config.toml
encoder_arch = "swin"
model = "encoder-decoder image transcriber"
dataset = "numbers of one to four digits printed on busy colour backdrops"
train_examples = 147500
image_size = 48
crop_scale_min = 1
horizontal_flip = false
tokenizer = "word"
vocab_size = 8192
encoder_norm = "layernorm"
encoder_norm_position = "pre"
encoder_activation = "gelu"
encoder_mlp_ratio = 2
encoder_head_dim = 32
encoder_fused_qkv = true
encoder_bias = "all"
encoder_qk_norm = false
encoder_parallel_block = false
encoder_dropout = 0.1
encoder_inner_norm = false
encoder_drop_path = 0.15
encoder_patch_size = [2, 2]
encoder_depths = [3, 4, 5, 3]
encoder_widths = [48, 96, 192, 384]
fusion = "cross_attention"
decoder_width = 256
decoder_layers = 10
decoder_norm = "rmsnorm"
decoder_norm_position = "pre"
decoder_activation = "gelu"
decoder_mlp_ratio = 6
decoder_head_dim = 64
decoder_fused_qkv = true
decoder_bias = "all"
decoder_qk_norm = true
decoder_parallel_block = false
decoder_inner_norm = false
decoder_drop_path = 0.1
decoder_positions = "learned"
decoder_cross_attention_every = 1
decoder_tie_embeddings = false
init = "trunc_normal_002"
residual_init = "none"
optimizer = "soap"
beta2 = 0.95
lr = 0.0022
beta1 = 0.9
shampoo_beta = 0.95
eps = 1e-08
precondition_frequency = 20
max_precond_dim = 1024
one_sided = false
adamw_lr_other_params = 0.0013
grad_clip = 1.0
l1_shrink = 0.01
steps = 5400
batch_size = 64
epochs = 2.3
lr_schedule = "cosine"
final_lr_fraction = 0
warmup_steps = 160
weight_decay = 0.1
adamw_weight_decay_other_params = 0.01
Rows from block 5 of the text decoder, named by matrix and row number. Rows with one number belong to one attention dimension. Each number is 50 + 12 x the weight over its row's rms, rounded and kept within 0 to 99. All counts start at 0. After the name is the row's rms in percent of the matrix's.
# q: cross-attention query (decoder.blocks.5.cross_attn.q.weight, 256x256), inputs 0-51
# k: cross-attention key (decoder.blocks.5.cross_attn.k.weight, 256x384), inputs 0-54
q.70 085:51 49 33 44 54 39 50 55 34 48 51 54 53 47 41 35 52 59 38 48 72 52 40 58 31 50 49 52 49 51 33 55 49 49 65 30 39 54 45 46 31 49 56 25 53 48 58 39 61 46 57 43
k.70 085:51 22 48 56 47 54 59 51 44 80 65 35 74 74 46 53 52 46 39 42 53 53 35 50 60 85 52 31 49 51 49 48 52 54 53 48 46 90 51 50 50 62 70 48 46 46 45 50 56 50 44 46 46 57 49
q.71 097:38 33 57 47 51 68 39 22 46 31 71 42 54 52 48 49 28 50 48 46 36 39 57 38 41 40 51 51 48 49 41 40 36 50 39 54 41 69 39 58 60 27 45 66 46 48 55 61 51 68 51 62
k.71 090:19 39 43 60 50 49 30 61 28 47 47 70 62 41 55 47 40 50 62 50 47 66 50 75 50 47 38 74 50 09 29 54 49 49 47 37 42 46 42 49 57 65 50 50 58 31 37 47 41 55 61 46 48 32 59
q.72 067:47 54 48 73 43 55 18 44 41 53 46 59 63 49 32 52 56 49 38 83 46 30 42 48 59 47 32 52 43 72 49 31 47 52 47 77 49 62 48 40 48 54 52 46 31 45 70 62 51 51 53 50
k.72 081:44 38 42 63 73 48 60 48 50 54 38 48 55 56 33 53 53 43 33 27 48 47 51 69 47 49 35 49 50 74 70 35 47 56 49 60 58 61 62 64 48 32 49 46 52 48 59 33 50 53 57 90 46 47 40
q.73 094:50 27 57 43 52 58 68 65 50 41 69 63 39 71 36 45 49 47 50 37 38 57 53 54 48 49 56 43 36 45 43 43 61 54 46 36 70 42 52 36 37 67 45 55 56 43 50 50 50 50 29 42
k.73 113:53 57 51 52 57 50 54 50 44 50 64 29 51 45 63 46 68 65 52 74 55 37 51 48 50 56 72 56 37 49 15 46 40 36 39 32 50 48 32 57 63 57 18 53 44 57 52 82 58 43 63 61 86 54 45
q.74 094:56 50 48 37 47 50 59 29 48 53 45 38 47 52 20 43 42 46 61 22 49 53 51 68 57 53 69 46 52 46 48 46 45 43 40 49 73 53 50 36 52 43 57 69 58 54 48 45 41 80 40 54
k.74 093:45 51 34 49 56 42 42 51 57 46 52 53 61 52 44 43 45 46 50 52 46 65 54 44 46 44 50 55 68 50 57 36 32 43 51 63 48 75 52 85 56 64 54 70 41 58 54 60 51 42 30 54 54 50 79
q.75 095:47 55 47 59 41 39 52 41 51 59 55 38 50 50 45 63 43 39 47 62 51 33 47 49 57 47 51 87 43 40 58 57 50 40 55 50 49 47 51 49 60 63 49 47 49 50 24 35 49 60 47 56
k.75 090:55 37 53 37 51 56 48 50 40 51 47 51 40 53 60 50 74 52 29 70 60 03 54 50 53 52 09 63 50 45 53 50 53 49 15 62 51 68 49 25 61 47 19 48 50 73 51 54 50 56 62 58 55 62 60
q.76 080:45 65 41 44 44 51 18 65 27 57 50 59 50 52 34 51 46 49 49 52 46 58 54 83 50 35 44 74 62 24 51 53 65 47 39 41 49 52 51 16 52 54 44 48 64 43 53 41 35 41 49 57
k.76 087:50 47 49 58 40 82 49 64 33 45 57 55 42 49 50 52 46 45 60 54 99 60 43 51 42 55 58 39 22 53 56 58 54 48 42 37 49 72 57 60 55 38 47 50 45 24 40 45 51 38 66 58 51 51 48
q.77 093:52 47 43 88 24 64 44 33 47 77 45 51 38 51 53 33 50 50 56 30 49 45 49 69 57 57 46 58 49 31 51 63 32 50 39 48 50 42 49 51 55 47 46 57 48 48 52 75 48 70 50 49
k.77 098:47 51 48 60 55 47 65 44 43 24 58 46 48 55 68 50 36 59 40 50 48 35 55 50 47 75 76 56 54 60 50 36 69 64 20 50 21 55 43 22 48 61 57 51 55 60 62 44 52 45 47 49 50 47 48
q.78 082:71 53 47 53 51 47 51 34 65 46 52 44 51 58 51 45 46 52 54 54 51 48 49 63 46 49 42 56 11 57 55 49 50 52 47 38 52 63 44 17 50 44 04 50 57 51 42 64 49 37 21 52
k.78 090:48 32 50 35 53 50 49 46 48 50 49 49 47 51 60 49 38 62 48 51 57 67 50 71 53 52 50 51 56 48 53 41 61 23 56 77 30 60 75 18 56 51 54 50 43 83 53 51 51 72 52 51 38 40 54
q.79 107:43 53 41 59 30 50 65 54 50 46 50 44 68 50 43 52 43 37 48 50 60 41 67 57 43 67 31 50 88 53 39 51 65 40 50 50 41 54 67 57 65 63 68 46 44 53 70 45 56 43 53 34
k.79 103:48 46 48 49 54 42 60 63 53 50 45 46 35 52 40 35 54 45 39 57 50 41 63 45 51 56 48 52 59 50 47 56 63 50 42 23 52 46 43 56 48 42 61 65 58 50 51 52 42 46 59 49 59 63 67
q.80 103:51 48 65 48 61 36 49 52 50 43 64 39 51 68 33 49 66 50 42 59 55 59 58 43 51 54 48 58 27 90 60 43 62 55 48 52 64 48 53 50 42 56 35 65 45 44 56 48 47 49 20 50
k.80 110:52 54 79 46 50 40 29 66 39 55 66 61 50 49 37 55 43 54 58 50 48 48 54 58 44 46 69 31 51 43 50 68 17 59 52 37 56 60 57 42 47 51 49 49 23 51 62 56 49 41 45 60 49 49 28
q.81 095:49 40 35 46 39 54 41 50 38 53 46 49 46 36 48 45 46 40 28 34 47 50 48 52 51 47 42 51 51 50 51 60 50 51 59 45 66 46 52 56 52 66 44 51 60 62 53 69 69 35 56 30
k.81 100:45 63 56 65 50 48 48 50 38 53 46 72 52 33 81 31 38 50 31 66 53 33 53 43 23 56 48 50 44 68 41 51 46 53 53 48 48 24 50 52 77 62 50 53 49 62 48 39 49 53 60 56 52 57 48
q.82 099:51 51 32 51 48 65 37 52 51 25 51 94 50 57 47 77 53 41 36 16 49 32 39 48 51 22 46 10 39 23 43 54 46 46 51 60 53 51 42 21 50 68 49 33 49 52 23 37 61 85 62 40
k.82 089:52 35 31 61 75 34 67 47 59 69 55 58 47 47 68 46 66 53 18 52 47 47 45 40 55 49 42 63 49 46 42 65 35 47 41 51 40 66 66 69 35 65 48 49 52 41 47 53 56 48 42 71 49 50 65
q.83 082:57 48 40 43 47 49 11 46 55 21 54 35 49 76 13 47 51 40 45 75 42 67 41 51 32 52 20 50 42 64 44 48 51 60 50 50 49 50 41 50 53 51 46 43 49 44 45 37 55 54 43 53
k.83 093:55 18 42 36 59 40 46 49 46 51 52 58 53 57 46 53 48 37 15 40 50 55 71 58 60 36 55 56 59 47 53 50 37 52 42 48 53 58 45 46 38 48 59 56 29 52 58 56 85 50 48 68 72 50 50
q.84 079:73 42 49 19 50 67 46 72 43 52 51 54 46 78 51 49 62 55 50 36 89 51 41 59 47 50 75 55 56 62 33 65 41 43 15 52 54 48 55 62 15 50 53 53 37 73 43 52 53 63 44 48
k.84 096:78 59 50 50 43 16 39 38 70 47 43 52 50 57 65 56 50 49 71 51 37 39 55 45 56 28 49 49 45 61 27 34 50 29 51 42 51 40 55 48 56 62 49 45 51 55 49 58 55 52 53 61 53 50 63
q.85 077:37 50 28 51 46 62 66 51 51 63 36 46 39 44 61 36 48 58 43 42 49 36 41 56 67 49 58 48 55 41 53 50 51 58 40 71 44 48 65 50 49 51 58 48 54 40 49 49 43 47 67 70
k.85 084:47 52 71 54 32 47 51 48 47 55 49 58 33 75 50 48 37 37 69 61 49 86 58 49 41 57 48 48 46 55 50 49 48 47 68 45 55 46 58 55 49 88 50 39 60 47 57 47 33 51 71 48 51 58 51
q.86 107:50 41 76 36 58 63 48 57 44 61 50 58 33 71 54 48 31 50 45 59 49 67 73 59 53 50 50 52 53 52 49 56 56 68 52 56 46 51 38 79 47 37 50 62 37 41 56 57 46 54 50 68
k.86 104:60 53 56 60 39 81 60 55 49 47 52 37 30 72 36 42 69 49 27 53 51 55 33 49 51 40 74 41 27 61 67 53 33 48 56 49 47 65 62 48 68 29 51 49 61 72 44 65 52 49 52 53 50 57 53
q.87 112:46 63 48 43 49 52 41 32 48 49 55 52 36 54 49 49 64 52 59 44 54 40 37 41 53 50 47 62 52 59 70 54 40 46 57 50 46 51 41 54 50 64 55 49 50 54 45 55 66 44 49 29
k.87 109:51 55 54 56 21 51 54 41 62 37 61 61 57 34 65 52 49 48 68 47 40 44 44 48 65 36 61 60 50 36 61 35 54 62 53 59 52 59 64 54 32 44 46 64 61 09 53 52 54 13 34 49 41 41 49
q.88 130:42 49 45 51 53 72 66 45 51 53 43 33 50 37 49 54 80 57 50 51 47 10 43 51 54 46 39 52 58 49 62 53 31 37 58 51 53 55 53 65 50 48 50 31 61 58 49 42 53 51 65 29
k.88 122:47 48 59 49 53 46 51 24 79 50 42 47 59 48 52 51 54 43 56 50 37 35 50 49 47 37 48 49 47 33 51 41 24 72 51 62 64 54 68 52 53 66 40 40 38 45 73 24 50 51 34 46 50 60 51
q.89 092:50 42 60 44 34 67 46 31 41 66 76 60 33 49 53 46 68 37 50 49 50 24 62 52 43 42 51 50 48 39 44 46 08 30 49 55 56 52 69 51 41 79 44 51 48 46 56 47 50 52 65 54
k.89 097:60 55 50 77 56 55 50 61 59 17 47 50 60 56 37 54 41 49 47 54 43 14 05 47 38 51 47 49 47 57 51 44 52 50 47 50 56 48 50 50 50 57 39 42 56 51 69 65 54 28 33 46 18 55 49
q.90 087:51 48 42 20 71 48 69 37 60 38 71 67 39 75 48 50 32 31 65 50 11 50 50 66 64 51 40 51 53 58 44 36 63 47 47 55 57 49 51 40 55 22 63 50 57 40 47 50 65 57 55 53
k.90 097:58 42 44 18 40 50 64 77 50 23 51 40 40 43 70 57 43 51 49 51 45 62 50 50 61 42 50 77 49 43 45 40 48 61 50 37 74 67 50 49 50 35 59 52 45 50 50 56 51 34 36 55 50 37 51
q.91 115:50 50 66 57 73 51 13 50 66 50 45 50 47 50 52 41 77 59 58 51 62 54 32 77 47 51 51 53 60 84 57 53 27 74 19 51 61 54 51 50 47 44 44 60 51 50 44 57 49 49 37 59
k.91 105:68 68 77 43 35 55 49 34 43 49 31 53 53 52 50 46 47 43 57 39 79 55 29 49 50 49 46 77 58 52 72 51 56 41 55 46 42 79 51 58 47 46 37 55 45 64 12 52 57 49 51 70 38 55 60
q.92 094:42 50 45 77 62 47 50 59 51 45 58 34 54 22 35 75 52 56 48 46 50 50 50 40 65 52 25 38 47 71 49 60 47 55 32 49 56 45 39 53 48 74 50 49 72 51 50 45 21 25 28 49
k.92 094:08 47 53 31 41 38 23 60 53 73 51 62 49 38 50 56 38 60 70 29 50 61 53 53 69 58 75 51 43 56 51 45 64 35 49 32 58 36 47 45 38 62 40 51 45 42 51 29 51 71 52 59 40 74 50
q.93 085:65 51 51 53 47 58 23 64 47 19 51 50 63 61 60 47 51 19 43 66 46 71 35 76 52 54 49 55 51 54 55 51 59 55 70 42 66 57 51 42 50 48 44 56 50 40 33 73 46 44 44 51
k.93 094:67 37 51 61 47 49 43 36 37 65 45 60 52 46 54 47 50 21 34 50 22 43 48 46 80 66 48 49 60 50 50 57 49 40 50 38 44 63 51 52 53 24 60 50 40 77 46 51 46 47 42 76 52 59 45
q.94 076:60 49 50 33 44 47 77 59 39 07 30 54 54 39 52 51 53 59 63 51 35 45 51 46 59 44 60 13 61 51 45 53 52 43 31 61 66 52 62 52 62 67 51 49 53 64 65 37 27 54 48 67
k.94 091:47 46 48 30 57 54 53 45 53 46 34 51 51 57 56 51 47 45 51 52 38 45 36 43 40 47 29 54 48 44 71 66 46 24 50 42 83 45 51 52 45 57 44 33 50 21 66 57 48 57 44 51 74 55 79
q.95 073:82 54 45 55 41 84 52 46 64 49 45 34 52 43 64 55 53 40 69 53 69 53 50 51 50 50 50 51 67 59 40 58 46 48 47 56 40 57 66 50 38 30 31 46 31 47 64 39 52 55 45 42
k.95 078:68 59 57 62 46 55 28 35 53 50 16 35 57 83 46 43 50 50 72 61 50 51 52 48 50 46 61 50 60 51 47 45 49 48 57 35 50 51 49 46 55 34 50 55 33 57 34 43 40 50 37 49 51 68 49
q.96 096:54 68 51 48 29 58 56 53 50 62 55 50 43 60 42 58 54 52 54 59 50 56 67 58 49 52 38 52 50 53 42 64 55 65 62 41 50 50 60 45 52 47 57 57 40 81 39 54 54 57 56 47
k.96 091:77 54 17 17 58 47 61 42 79 61 63 06 33 79 58 46 37 50 53 23 57 64 46 45 66 49 46 43 49 50 40 39 70 42 54 44 48 57 64 49 56 48 51 49 73 47 51 54 73 37 48 60 78 51 50
q.97 092:49 58 52 45 49 92 27 53 47 47 29 26 50 44 49 56 49 30 68 49 55 55 47 52 46 58 51 53 36 59 49 38 76 41 47 26 48 51 46 37 58 47 38 65 46 51 45 57 53 44 61 50
k.97 099:37 37 45 57 36 56 43 43 48 82 56 38 55 58 28 20 56 52 45 78 57 43 72 56 46 50 58 45 60 55 44 38 52 47 42 33 20 47 52 47 45 25 43 58 43 41 49 42 64 50 70 60 26 38 44
q.98 100:50 54 58 57 57 50 49 57 40 54 46 74 68 36 35 46 32 43 48 53 81 44 47 58 53 51 51 34 52 82 39 51 54 64 59 60 66 36 45 52 50 73 55 51 55 57 60 72 49 64 54 43
k.98 103:40 49 48 90 70 28 31 79 60 39 56 60 51 48 43 53 55 51 25 27 60 59 44 39 58 53 74 44 40 83 49 50 56 49 55 47 44 46 56 63 79 64 57 56 48 50 26 53 45 53 49 64 76 69 58
q.99 069:63 51 49 40 46 38 48 45 47 58 44 49 55 49 49 57 51 58 46 49 48 79 50 42 46 43 38 47 51 22 51 44 48 41 52 29 90 38 44 49 77 62 74 30 55 71 44 72 23 17 48 45
k.99 084:59 53 34 50 52 43 46 54 55 40 48 16 18 40 54 54 23 53 52 46 45 53 59 49 45 25 49 36 50 47 36 41 64 50 71 49 37 41 46 47 35 50 43 74 46 44 32 52 63 38 46 67 56 43 42
q.100 089:35 38 37 62 53 34 36 50 38 66 47 52 46 49 42 58 45 73 55 51 73 45 58 57 43 42 43 46 53 41 38 62 55 46 66 48 35 64 45 49 38 42 50 22 39 46 56 48 54 56 53 51
k.100 090:49 47 51 51 58 23 64 67 34 60 46 53 53 57 56 37 70 76 50 42 51 51 42 59 46 60 60 38 43 49 40 51 40 58 35 61 45 36 81 19 47 50 50 31 49 50 55 51 53 44 49 34 53 56 40
q.101 079:57 50 53 64 59 45 50 50 66 48 51 48 49 49 77 49 25 51 41 46 43 68 54 51 58 49 23 51 49 75 53 66 52 42 63 49 55 46 66 41 59 43 47 48 51 51 52 42 65 56 57 29
k.101 082:56 50 62 32 70 40 60 50 44 51 50 50 45 29 63 50 55 43 53 50 36 53 47 75 29 42 58 58 52 50 55 31 50 51 52 55 45 45 61 32 47 50 66 50 52 31 51 38 60 58 58 50 38 36 47
q.102 090:51 56 53 48 42 53 54 67 49 49 75 67 53 26 53 50 65 44 52 59 46 60 54 50 38 80 43 64 50 56 65 52 50 52 67 53 53 58 45 49 44 40 35 54 48 45 53 39 46 38 59 69
k.102 096:40 46 50 41 48 61 50 47 50 57 62 48 30 49 50 77 47 51 50 45 50 50 53 59 45 62 48 47 44 48 51 51 45 65 47 48 38 75 34 49 46 44 77 43 55 25 61 57 63 34 54 49 29 53 46
q.103 115:79 58 47 68 44 16 59 51 51 49 46 48 41 49 29 50 50 50 43 58 40 77 42 55 57 47 49 71 51 34 52 51 64 75 78 35 39 56 49 45 54 44 38 35 51 49 47 48 45 49 40 50
k.103 119:92 29 49 52 28 58 38 53 41 60 51 36 46 46 54 48 42 65 26 49 63 36 51 27 41 46 69 64 39 39 49 47 48 60 90 53 49 50 48 50 74 32 56 54 41 42 27 43 47 43 56 30 42 40 49
q.104 089:50 61 45 48 36 52 48 59 50 40 27 62 52 61 66 80 34 53 56 47 65 37 61 52 67 54 47 53 70 53 53 47 33 38 53 44 46 49 52 62 68 56 55 52 38 53 48 76 23 59 53 52
k.104 099:53 40 53 53 54 38 35 50 60 52 66 58 58 33 55 45 45 40 53 47 40 62 40 52 53 43 48 46 43 58 50 53 49 32 77 24 62 45 44 54 74 42 48 41 60 51 55 51 53 42 47 58 41 68 56
q.105 095:53 47 51 60 50 44 43 53 52 33 51 38 40 51 54 67 60 64 65 51 51 49 50 31 45 41 50 47 23 57 80 49 46 42 53 55 80 53 50 52 57 43 26 51 53 56 51 42 44 35 56 64
k.105 115:73 36 34 50 22 52 57 33 53 39 43 47 53 25 61 70 62 49 53 62 42 45 57 50 47 46 48 40 62 44 50 51 50 31 51 55 51 57 48 43 31 40 50 34 27 40 50 37 47 53 74 65 55 20 18
q.106 113:55 47 58 50 47 68 64 53 50 78 51 53 42 49 52 13 42 47 56 48 46 68 49 53 52 52 62 50 51 50 40 58 40 78 37 61 42 57 51 38 39 33 10 47 30 47 49 40 92 77 50 70
k.106 118:69 49 72 50 50 36 41 32 30 51 53 37 43 73 53 39 50 42 51 59 39 39 38 49 58 69 53 22 58 42 48 58 55 51 74 71 54 63 63 17 28 61 55 40 57 72 60 48 58 70 57 48 57 53 64
q.107 083:48 44 49 51 51 47 90 65 57 38 69 51 73 59 37 45 51 47 72 73 50 56 54 52 50 54 83 38 57 49 51 58 76 45 36 54 49 47 53 50 59 72 50 41 50 48 35 49 63 52 32 51
k.107 087:48 49 61 50 49 51 31 40 52 47 33 51 33 52 60 51 59 48 58 61 16 52 52 55 59 51 44 49 57 53 53 47 48 41 49 62 58 54 54 57 79 37 41 33 52 56 69 78 30 29 49 98 67 56 50
q.108 136:61 49 56 32 39 75 63 56 31 59 49 49 49 23 56 31 43 50 56 31 50 53 48 71 51 59 56 47 75 48 64 39 41 54 34 63 39 50 54 63 47 35 25 48 58 55 56 49 46 47 51 64
k.108 115:68 49 49 20 61 44 40 50 31 41 21 72 54 56 54 46 53 42 74 53 32 47 36 64 74 45 44 50 65 47 48 54 52 70 70 38 50 65 46 50 52 53 46 32 49 50 23 46 33 44 40 55 50 61 67
q.109 073:47 40 60 34 43 83 50 65 33 58 43 47 42 49 55 51 38 31 83 58 77 50 42 59 50 35 65 53 50 52 56 48 52 49 49 50 51 51 32 79 47 41 36 44 36 61 53 41 49 48 48 72
k.109 086:51 45 50 63 25 23 59 30 42 41 49 38 59 75 54 44 50 38 52 74 41 26 56 42 54 51 69 60 76 64 43 55 56 30 58 23 50 50 53 71 48 50 50 50 42 54 53 41 57 54 61 45 49 56 50
q.110 100:56 38 50 31 45 50 56 53 54 49 55 62 55 63 44 64 35 42 50 56 28 46 48 44 51 77 67 62 48 73 49 47 45 91 18 36 44 48 50 45 58 58 66 54 49 42 28 55 62 52 50 43
k.110 106:56 54 35 47 55 42 54 61 56 47 37 48 53 48 55 42 59 29 51 52 56 50 45 51 21 71 53 27 84 37 53 41 51 20 36 66 51 52 59 47 70 47 52 40 55 69 40 48 58 27 47 57 32 58 67
q.111 080:48 50 76 51 57 38 51 60 26 41 45 55 35 55 51 46 50 55 49 41 58 39 48 62 58 46 47 56 42 65 30 52 43 39 38 54 44 42 60 66 47 50 41 35 48 51 61 53 49 34 54 65
k.111 100:49 50 76 60 55 56 46 73 43 50 62 43 49 55 69 39 47 51 79 53 54 59 41 45 33 57 38 50 50 42 51 45 50 00 61 38 48 51 54 28 50 52 16 47 52 49 49 80 53 70 56 30 49 63 50
q.112 088:54 15 56 49 48 52 61 42 50 85 51 61 49 47 24 46 29 50 72 44 51 31 55 58 64 51 49 56 46 52 51 50 50 37 23 52 52 32 53 52 59 49 33 56 48 49 60 50 39 50 70 49
k.112 089:81 50 43 44 35 47 50 50 64 08 53 25 54 46 50 45 46 51 82 52 49 49 26 05 52 51 51 53 48 56 55 42 50 30 41 59 49 81 54 47 51 47 64 51 48 51 48 84 56 36 48 49 45 55 54
q.113 087:52 57 48 60 43 44 49 44 36 52 53 49 62 53 50 44 42 51 18 14 41 48 60 59 51 51 68 60 54 54 40 50 45 46 57 49 61 50 47 39 47 40 78 46 66 51 41 56 42 63 55 48
k.113 090:58 44 48 36 50 50 53 41 46 36 52 46 50 52 50 64 51 39 36 47 39 51 49 52 49 44 33 49 53 30 55 46 72 50 50 62 71 66 53 61 45 54 54 30 51 64 48 51 32 09 39 56 59 69 57
q.114 078:63 47 36 59 40 50 49 81 40 18 47 29 62 48 50 32 50 46 44 38 44 48 30 38 27 53 54 50 72 40 54 57 65 51 43 63 55 50 36 52 51 23 69 64 69 58 50 52 48 50 60 37
k.114 096:49 76 68 47 69 60 50 60 43 51 31 42 38 51 33 55 36 33 66 60 51 56 77 56 49 45 45 59 42 81 61 51 48 47 68 44 46 62 57 45 78 53 53 49 42 50 46 54 45 43 63 52 68 52 68
q.115 092:50 50 32 49 45 38 42 49 57 50 55 62 56 51 47 79 45 41 20 48 56 49 78 44 57 46 38 61 50 68 49 53 47 56 48 38 56 49 29 27 39 44 46 67 49 51 61 53 69 46 46 32
k.115 097:24 62 35 59 14 22 59 18 29 50 54 46 58 45 50 67 68 52 38 51 44 44 70 52 76 44 49 51 49 45 48 44 51 56 47 60 55 57 39 58 31 49 47 50 41 33 48 40 51 48 57 60 48 38 25
q.116 081:41 51 50 45 49 57 62 49 55 48 48 35 49 52 29 56 58 45 48 38 51 54 40 21 51 80 28 49 45 48 52 55 50 36 50 51 52 47 49 34 50 39 49 50 40 49 48 49 46 68 54 49
k.116 082:48 13 45 30 26 73 50 41 46 45 59 49 56 53 52 34 47 48 66 40 42 53 48 48 45 31 45 42 49 58 48 57 55 50 53 56 58 00 57 51 60 68 54 42 50 65 60 48 46 44 38 42 46 44 49
q.117 074:42 48 50 41 49 59 75 62 47 02 47 37 69 46 37 41 47 37 49 50 35 36 52 01 35 64 50 52 51 29 54 31 49 57 46 42 61 53 52 52 51 34 45 37 67 50 38 50 24 49 50 61
k.117 095:51 33 40 59 52 80 50 33 68 15 46 42 36 45 40 33 34 61 48 63 23 50 60 53 35 51 52 56 38 30 48 39 47 49 54 43 44 52 51 49 57 32 48 45 54 62 47 53 25 32 35 59 46 62 61
q.118 110:55 55 48 16 61 43 44 45 45 19 77 67 32 65 46 46 48 45 43 35 20 49 50 46 53 51 49 52 49 55 63 49 48 42 26 48 50 66 35 45 53 55 65 49 34 55 53 64 61 58 51 47
k.118 108:50 50 31 92 50 41 54 41 47 33 57 59 58 38 48 60 51 30 49 68 32 37 62 35 52 42 52 53 52 52 29 34 53 48 52 75 36 36 43 45 49 57 59 41 52 29 50 49 64 51 49 62 44 28 50
q.119 110:54 48 48 93 38 60 51 53 49 58 30 49 56 46 52 53 49 58 66 58 67 54 53 48 49 64 40 38 49 66 47 50 52 38 16 57 49 50 90 28 36 41 34 60 37 38 66 50 47 56 63 40
k.119 106:49 52 46 38 39 51 47 49 41 64 31 53 52 66 44 28 59 52 45 50 76 40 40 47 71 67 51 68 52 46 31 74 50 77 51 72 53 50 52 44 59 58 56 50 41 62 48 49 39 51 32 48 38 57 51
q.120 081:44 45 33 49 50 49 60 46 55 40 51 32 49 50 42 41 60 50 64 45 55 32 39 45 73 50 32 46 53 62 49 64 44 49 42 85 51 51 47 52 57 40 44 46 66 45 41 35 51 46 46 47
k.120 087:55 45 57 40 50 37 49 53 50 66 57 55 69 48 63 45 49 49 81 48 42 52 55 62 50 55 48 68 38 52 57 61 50 97 56 58 58 62 60 52 65 72 53 50 48 54 38 47 42 54 60 48 48 70 48
q.121 127:57 42 55 51 43 27 59 30 46 37 50 51 79 49 50 52 53 44 53 42 47 48 65 34 82 63 51 43 64 47 44 24 50 44 46 48 25 49 52 52 31 28 48 51 58 35 56 51 31 40 53 56
k.121 102:69 48 50 56 42 52 56 50 42 52 45 75 54 50 49 56 65 52 52 55 45 32 59 48 54 54 45 71 77 39 48 50 50 50 45 35 51 50 79 58 53 35 59 46 57 76 63 54 69 43 59 52 26 40 45
q.122 103:43 47 46 32 71 55 51 50 29 37 63 56 35 59 48 49 62 42 65 56 28 57 55 37 52 46 59 48 15 37 68 43 67 34 71 67 34 47 53 44 49 57 52 59 45 49 49 46 39 69 43 64
k.122 103:36 31 50 43 48 65 52 51 66 49 62 50 52 66 51 46 48 72 48 48 49 65 52 52 79 61 43 49 50 51 54 68 38 23 59 40 34 79 36 59 50 54 52 51 50 49 57 49 85 48 49 50 54 55 56
q.123 089:46 63 49 55 58 49 28 74 56 52 44 82 48 65 64 58 50 52 50 62 70 48 49 52 71 07 52 49 51 55 51 51 52 50 58 55 51 56 50 58 51 55 56 37 45 51 48 49 49 55 47 48
k.123 087:38 55 68 50 44 42 50 67 57 49 40 74 47 58 50 56 52 50 41 30 32 48 46 71 48 52 51 41 50 67 75 55 50 51 49 83 50 74 52 29 44 44 49 55 50 22 38 57 50 49 53 61 50 50 51
q.124 097:42 48 40 47 49 42 49 42 60 61 34 48 39 53 83 32 60 38 49 58 48 41 58 69 57 50 51 66 51 44 52 38 65 46 50 80 38 60 53 50 42 64 49 70 62 54 54 37 58 46 53 73
k.124 091:67 50 77 58 55 42 53 48 52 58 53 54 58 61 50 48 56 33 58 35 41 36 61 71 50 42 50 52 50 45 64 39 56 66 51 41 62 49 54 49 51 39 49 49 54 57 40 52 50 40 59 49 61 50 50
q.125 099:64 51 50 60 51 67 51 56 52 39 46 40 52 49 49 52 47 53 39 38 62 58 69 51 56 48 44 47 50 51 15 51 39 38 59 51 48 58 75 40 55 41 48 43 45 47 44 50 51 66 85 24
k.125 096:71 56 50 36 79 24 53 44 58 49 58 60 56 34 68 53 32 35 58 47 42 53 33 52 63 39 50 50 59 78 39 51 35 47 56 38 59 81 59 59 29 38 56 47 66 55 57 49 52 56 55 27 21 70 47
q.126 123:49 47 45 38 54 44 47 61 47 42 45 41 39 38 49 56 48 38 40 28 59 48 55 49 54 42 47 54 47 59 50 49 64 50 64 58 50 55 44 72 44 43 66 49 53 47 38 51 69 53 52 52
k.126 115:49 81 51 53 58 49 51 68 51 50 45 51 42 39 57 50 54 35 50 55 50 40 73 52 46 57 65 40 51 65 47 30 50 47 50 51 50 49 47 65 17 43 36 66 05 24 75 48 68 41 89 49 59 50 51
q.127 109:46 52 61 47 57 60 45 50 93 59 42 43 36 29 52 86 29 51 44 51 61 55 51 58 45 61 48 59 72 36 50 55 50 39 29 49 28 55 38 53 58 43 59 69 36 48 54 37 54 43 43 55
k.127 112:49 41 37 53 52 47 40 49 48 50 56 50 32 48 37 64 69 56 68 57 40 49 62 42 22 45 81 48 52 50 40 42 62 51 38 49 64 51 43 41 36 55 66 52 51 49 45 64 54 52 61 51 49 50 47
q.128 092:53 45 49 49 45 49 33 44 48 51 49 66 61 56 46 58 50 47 45 35 86 51 50 50 62 71 35 63 41 51 55 50 45 64 54 71 50 37 35 46 37 50 46 47 51 43 51 52 45 56 39 48
k.128 096:09 62 69 53 51 63 40 65 47 45 44 55 73 56 50 47 60 50 44 41 50 51 44 55 42 32 42 45 22 43 61 64 46 47 75 49 50 49 50 51 40 51 57 21 47 26 51 58 35 50 49 62 62 39 46